A small image classifier, trained from scratch: 4.48M parameters, 16700 steps.
Rows from block 6 of a small image classifier, named by matrix and row number. Rows with one number belong to one channel. Each number is 128 + 24 x the weight over its row's rms, rounded and kept within 0 to 255. All counts start at 0. Numbers have three digits each. After the name is the row's rms in percent of the matrix's.
Before each channel's rows are labels from the 100 images, of 14848, where the channel reaches its highest value: "lies over" is the class under the peak. Only what is clearly more common there than usual is listed. The data: analogue clock faces.
# convs0: first 3x3 conv (model.blocks.6.convs.0.weight, 112x112x3x3, each kernel summed), inputs 0-111
# convs1: second 3x3 conv (model.blocks.6.convs.1.weight, 112x112x3x3, transposed, each kernel summed), outputs 0-111

lies over: face; minute hand
convs0.107 104:124136116119140067127168134086121139134131107108146118129126157125111136119101094132129043136118138096155113119120093105138106118135149141130091144135147158167083100155158120152122113110156135096162137144109111116089127133118151092117155076137106136071135105149150096101146128113122146131098105136130119125116141146098144138122059088140
convs1.107 082:130095137137135191113124114172150108148151106061112094115130127147128143126107154133114176081134145117135150160094135157132146097149106143120121142142126114131159129101188117128127160123146112119113078166170124111133146129107129169068165086129166115131117100131118130156123134122108120149106152139132148118120111157138154114085130172118

lies over: minute hand
convs0.83 088:152119105168112108112129141147155149110139132125142107131138149107141158141182153072138091149140125076138131115104060123107138154128156092130124102158124132094089124154154105149113160092151142112142118129144121125149136166101094125138134123141130129088104102133170112122096111112071133120174149149137113134101113107102126099162100166100
convs1.83 129:131150131125118110133128126124144124140141147120130131129217132089117120101130145091122109104138105132127165148135115149135117118115100154136138139139126137063097100099115113139167114107111132111125150136129148118119126131126139138134147105127119152076141138122127147161108154117079156133136121144122140116112117135105232039123110142163

lies over: hour hand
convs0.55 115:171118139135072128128112104122152140141130129113040125153135149121129060097124155137110144134141129136126100127110114140108143092139127124117112127021082148146124128074119144138129129152123140132098116123140118107074128151138127114133122135130149137099133120113110126134131116118148118110179139140139130136117119109127131123048122127139
convs1.55 087:127139115091194134156094132139109169101133113126076101143153117110137114095129126141110148132141128126102157148103109111146113138147109119122139131226126115161142149072131140135136106165107114109182105146129156112174100152134123139138129123123126102106120121115105128141134128114106143118153143128148143122173128124147108114046141122107

lies over: hour hand
convs0.7 078:094139108088117122083146108111128109134142160092111127130129160122159140098125114111107110120077098092101133103099124105100146146132109124143120103125107132146143108134115147141105165071178135155095172127089120105090116096080128128131107173125121073115121111104124118133110125106097174130113075119131099133117104129148097139150096113159
convs1.7 107:110122135120131148131135143129133102111086095125118092148106111112155077156155115123114131155149145145125120143115110136132139182083130134111112125167148179050134122138118136117125123111147105106110129108136151139149109124103098127140158136152134113120144136111095117105131115147129153154011108118139091157128136134101152136125160143093

lies over: minute hand
convs0.29 093:115089126120069118122170119105131155136119131109116127105107186106124160140101115088091119111100126098131127122092120116114098130111115106121113113101100104105121181107114081146132139112102123142126138056104121106085125151121194097113097130088106067118124125112106129128121117105083116125117110128120123118090118122105107131133100145138
convs1.29 161:116107125121131121119135146127230142130125118118136122126126138122137114109153131085138128117116123137112192109144122133132123132125143135119117129132120132087130005122132138151124116133126143151126116126127147163136135150133133126133133131120123141136123134129142127147133154115137244107062131137119133112141129103117124132114112143121

lies over: hour hand; minute hand
convs0.39 126:134117148113164115097125121141138106118138126141111137133150171131152135122132119135108138134157121139103135123106124092140133140136132114165126127060122115136133122049130135116078094136113025116155151126146092120154127079141152158145154121132145133141063128122086094130122148107158138154102141120099082137120149147129134123156121129133
convs1.39 094:132133121121119113117083112134091122120091101153133113106125165099173114157127131149134115166129112103090150157132118161126129156169138124104125129154140144109131120094125144089157131157129083138124123118132136103135140151114114133124114130114119097160236124107041184119102115129100135159119113117155138131153122131122120133129101129123

lies over: hour hand
convs0.97 092:141045125122145120156138138134180128143127105149135098101162138142152119139162133103115111136092132058134114124118092126159087135148147106131137122104120136174114143113147131177083148086143106114148140086127146098126140151075091109145132106130130130123132094111114174150100146112130151120116149134107108085118126122107119111148083139143
convs1.97 108:137081177130115118138089122130100127144153101136142123127255121145172114141147121140119126151118146142106110125136115120088124128124096134122125123118117125137146140120131143123149137120164138136126127125125133156123144129153131193115125118132132117098121114125114094123120134113130133129107133145111127127134125115129112141137118137114

lies over: case
convs0.73 121:105141140094129089101152106136103092105134110114097102159132141165153098114082131149049116152158104121122137123102155130140112105149115158140119122155147115110099081131116100109156127130147118136109157127124094105127127136132152092141095089098126139120140117119107157118156130119113125101069093153134134106099071152130113105142107070145
convs1.73 096:125126133114129204124112107131118114132171134119105089140144147084176157118151141144086149128171180140115137115120129124116124112146165163118117148142125122129108151127143119165112121103106120082139122157139153126133098140114134177133137049132155135105145084135133111138135121079126097112104151114120133100114127141188099125119093156112

lies over: hour hand
convs0.35 082:140064133121142153130078115059127088129113104074118102121104143123136127124084151129120136120112124119129119115120122133135116083127123106128112152148103081141108107134169128138113136059158090106130102103143123101140127128096108120134130109178137136087159097103119125123081116126134134101098105135168115102083110152130123148131095110151
convs1.35 100:126135137140144143106127139101128112112144137142139171124138150114103158150176133120216150111147139100115128138132124093134149128213135131126127093139110207130156132127129139145093151087151098115113119152131134117113169135100133175152156108152135125158107132194143113118152117113111132142094104132115143113142117112101139114131108150128

lies over: hour hand
convs0.44 099:105106173127106144106147153092112112121140078119112164127099139095124114155108162117120112118107137139140137119098149168135132105171154119147104082096144079119130168114144129116133095144158182092134111117100120096099149115122177124114139092135052122108173161112139141121149152127165138126144115115126121115098093124112114138123110150101
convs1.44 091:143103157103135096140122126122125093087097111180136107144145148110114093146087070144139127129110116115113123091118143146129116177098130129111162106131127135143118100121106144141116122138156092114117136125125143174129136150154153147113124136128154130108159133117112149173086134093101168133147112146118115134114106043093077140084115154152

lies over: minute hand
convs0.11 098:117152122158107090152169146125126118138109129107140137109137150122082160095131136174131112128113160148145132119110093131112162156139142119118114116140138109200075131128102103123107096108150093140155123151161126088137118131106153094141136102151079094117076115103111117090148139099106109159151119165086101114115110132086100128160105128134
convs1.11 092:119123124135122129112144142099130113131112136127122134121139134133084137115131095123128245119154152107104128168102133139123143131123081163088123110125127107142132148124211137090131139119129124104119090143133121114104141112119110152133098131147152152105109123158161122148137154100143159147110112143124108161061135118116120161145141173103

lies over: hour hand
convs0.19 114:123123154102109156135115131081157109148126114156140091102132108153157097098166149131091102124142113111117129149146089132178124099117101115153129117146066152089133136115142111084123069118131124086140102053123133119122099144130149121135080132118169143137130123115097119126134101109113142171125143116112101134127106114076122105091110139134
convs1.19 100:145125135114149133144108118106158116104130165142135119117147154110123090104134126095084209092198147142078142141134107120131142100121169109085130132152121110104126115133121132150140107127098118119138093136111154122111145119137124147132087138222122168113128110122131137128124173103145112147118139130105139108127124137105150120086099092106

lies over: minute hand
convs0.8 090:109067149128095141083138079138146130137154100145080099144090151098139101123123152079107111078174155123099154137126131078133105124153112125110136120128122149128152136117119100142140118129099084150112113133125123101148098115117149108130112099103139133155141108060117110131118109076142148114107105136114138118080113129095130093146097140141
convs1.8 099:102085165119143142100112094110175114135142079122097110119117116092142136086131124132093158093151136120146131141134114135132131143113117130132106144134126132092143115105137141091148126133115144105138137135120216128125121173149125121134156125162131157042160124126123148126128161116107161131066141119119129164145126118156120101087150157100

lies over: minute hand
convs0.57 093:133134128146135122094149115156139163120148062135086134103125108118159110085176096101104089117129129099094118132067143140154148110110101142143103121148122129134128160129101128158135134132101112106111112100095110128112140104086137113090113152118130119126132094107147118113137081091170152150133113109138134098100080135117116132084119158187
convs1.57 106:104094134122113157112133121158149154176151125134156136139096139118134153132124132091156130109117107144107135154142096149131134153139144116108113115143083145156130148127138071075136149123110132158109140149115173092183114147152162107165078094129145045140125122121102135098131115139106124123107129104142107181138108157105113106112111102103

lies over: face
convs0.49 089:121109112135145132106096126116145092075117154107187150115113168061135104132126145088098146132137124117120111087154109153112149117142127108145090159121118122142099092146128140184129161097154129128182128119157144159107153147107175106113132127093145107128100117128118090167134130083153145128148143124131114091079105119104122116116130115137
convs1.49 108:124100119139121158114122151122176128182136120095113139113100136085101141116112114132131122135150160125118114147096115119135135119118105127105099134143141130111114133149116072128111186097112134113111117125139176102154139140117136132105120135155100091135101145137128147123144168138137152128120147107104127242143115189137126085117148115086

lies over: hour hand
convs0.109 103:156130138107146121099121112152117102116136131127141147134084163102156100137157107140140136121166124128114121143093114116138120084098114115150134064124115052129074127135127139123136117124144104147060123136115057139118139134122176115126132119095137135114126084084100129157096090109131116115091142098154092109106122115145119133117093108125
convs1.109 079:099064112085123097171104113158141138095087124133130076163114148073131106116124108131094149146166116112120122119153125126157113128172142186102128134140129150153120131125121128140125102177117105097159149107120163134136107144120156164138113146153146160127171144138110159147108119102119132121107199122124120105128166139134118154124139101142

lies over: minute hand
convs0.69 098:141130123105150112117132107103109108102123133128121115156140132128162141134118157112076170132108118128110133164160109129107099125142136120141033147150119138154153116110140141106122120068123164105170145119149136122145126144098139117086124131125097145116142092046108128136123160118132182141147079159141091127124117109122144146138154125098
convs1.69 092:084117146134163121139139130179124114110125106090118123177143120156139152131111122114093110147135122145130150157088123122127169127131124119140075084132112118153135128114115144156122165105127104115134093124135137088123130137136134145072138114101136098120115148184134146138099128092147149201090206103106141131151127142165134098123107138117

lies over: minute hand
convs0.14 090:120112113142136122122114187131145118082134112124133119100123152139127151121136125128134125121133110107117153117131079106116150125110138124125140107120103125122117133105085133040056103116143094149148135105131128123167162120058102134136139138112126129137103085102126132120116078099131123173127102134092060102116128150096105115130113121098
convs1.14 133:139128238128127116124062105124120159124135135120128116098186123122144026123118122135110125168116122157122123129128114124104116120133122126110115020126135119118115128124138131136161130115134125112132118142128130126132158132120117155135134119101117100143124065131123124128102135127127135139106124137120158134121098126128118148130127138129

lies over: minute hand
convs0.108 081:097122139116146133098127144125128123127144114171099062135099133133160103152137122107138139124148133160139137172138132121122149110123116152116108164099102078153128093127122128131126138078105130108138127103099094136185085132112114127051123148120133119123134097114118134102109147087131155115168156142113160097092093165147153117164083142121
convs1.108 112:147139153132102164129148131129136120125137132135145135121147128127130114127130124152121153117130145124181131045101126141132218109104132044118124133141220108137116110125157122123132128109127127127096118163189127115152131128133122135059111091132143139131129104140130121103126126121132121155125130141136141109140135141145147132127144172106

lies over: face; minute hand
convs0.37 092:122103124149129124096107149146110099141114081147119181115152110086125117149095089163089130145124097132127126137113114123122075108126146142080146123153088124116119095105135144103136121116150109123089159129084102129102124141114147102092150094083146122128100072132098095122077142145143141138124142121119142114098083142121062151123126131144
convs1.37 086:142164151137113171130125144102079067154135138073111100125119137130131117128118107139127110123159127115139081109132098167106139160180102150087115143150140131160122131124121117122104125108112137108129155136133116157145119180148147100119131120142111135154139180154122102167134174138125107191106112136167145134136158165122125106116111124187

lies over: minute hand
convs0.90 093:172147113133166106112146124120136147094137108121139106132136173110151135106156163122097124167124104112113123143145118116155105125133100128174107136109099157110144103135163129125123153093181109106161152165122119097045116124153125076112134060125126176133157128106095127104134149119128149116149145156131134116113109141117142137115118152179
convs1.90 101:152128119157083144117118157135164156162160133107106135170138061072128122170118143113101105104138131129140140127116127143125131130094129100101127147185143112125130083098125133141093132148120145110138102128141166142206093128150140106112129087114146126093131125123118172101154158096131146118061123113149122130149129145117128116145116108126

lies over: hour hand
convs0.46 114:159119152138130106111122136162147133148128098126123106098092135134154111123114121145116112122112078129130094129103125133145148084116135117078122143105062124117098153098083073173140123133128106117129085123115139091089143133097160122140099128189112145137114098116121113152113126098155163149160147093149095091134099134162115133158150150155
convs1.46 096:081129142121126141128135106144139135132156112100130140096129135132156163077133125125112160151085121136126147142130129139101143152138066130115121122141141132129137155136168157057155133153151164188130127168118137122104139134122160097131130085075160105098135131153120132107140145158124129171072128126133133183138125154152137149139181143135

lies over: minute hand
convs0.15 092:074127126162123104125131110159139100152145124137133119142133138152120163166090107167120140152156108118108124123127070124117168089124137138151124129140131129120119128128137066084060113119095123150145124115123129112162100131119139113133098121120132125089125107131075104101113125104112094209119101104109070128146115129123111123161131111106
convs1.15 073:134117197129163131110120123125105067112131149113118148108136142106116119153129126104124130164099133147113112147138138104144147128135155075123141132140122146104172082158119132069162129101081133123159124102139120139132170146135141122096177128145123140086119101120110147121158130122154126099090117151172151084119094076137143150081137121128

lies over: minute hand
convs0.111 097:114112100140044143122153145130108115105099113130113139116093112115122085106120117101127110118109134107148144119117058140092107127116120131124128111092126079065129119132109124145118142076136125114121096130080111112095135104120124102118127119124141100119130112094110104134122089091124112097203114112135113125079102108097120135106133130103
convs1.111 130:127134137129120139122127135126146085134140131125137131125106127123127141123120127142113129092138137122185111000093112125134201117132111038132143131150209126143133118137115127138138107092135127146127117124142132126120138125117128128125150129144117151132134139121134116141140116121156115119134128153119125134151131103132191144101142146116

lies over: minute hand
convs0.51 107:101096137165125110098092141136137117157138131129125118141111140099143112127109099137110083124121103098132111135113138150096131112169140114083147113074120145101112095087099115084095097111148132114140132116105110121078127141134078115140110136134112149128139106152084108167123056087170090135155126102144106133133153139132140148126069125107
convs1.51 088:116146108104142126132130119129107121115167150084132130152109155136125091146145107127121150120120128148118117141149152156145130112128140103099107085182158125162152127141160090126137108114121100090127074155126121135153145141159134128108123118111152125062149069140074138153065192150118112106097143129094134087150099107117128136110123118120

lies over: face
convs0.53 106:168147129105108070113156101153106113101137112101127120093146135122135135124174112118132089134121119099143138157139124141138146113146114151120096110132142100136095095113105064120126131095142130108079086115157141111102135139110138115094134044120111125108129126142133143103137124137126144135033100131132116115112109103145108126100110134094
convs1.53 095:106115115149125089134111131154136133129117107132128112128138115126109130143137125128137113089131142118189136040117114121146169102134152094107116146164191121147171098136135152127115126117130124148165089111158145169097141122120157124147134210118092112108139121142133111124123139128145132133158120123092145161148136090167149141072124118128

lies over: minute hand
convs0.74 110:137098102146108099114144135166111126131156075109117133152106176101131100137093100131110179141098132139152095147124136097120138066171148146090121102086150090149121114130130146124132140146131134114109120142155100090120119146125176093120122093145122131102108127129123134113145126114107113135038117135137119131078105135116138130116076127144
convs1.74 085:130119138087115114119133133151117120147154087150086146117115153089133141126127099109123149094100094147128098086076138150097148116128138135117135108191117136113144119083171141111127124121121092119139113154150159112135118171121181074102132152096123122150126126112097152094154145137095107099185144108122140110149120094159133116091160145149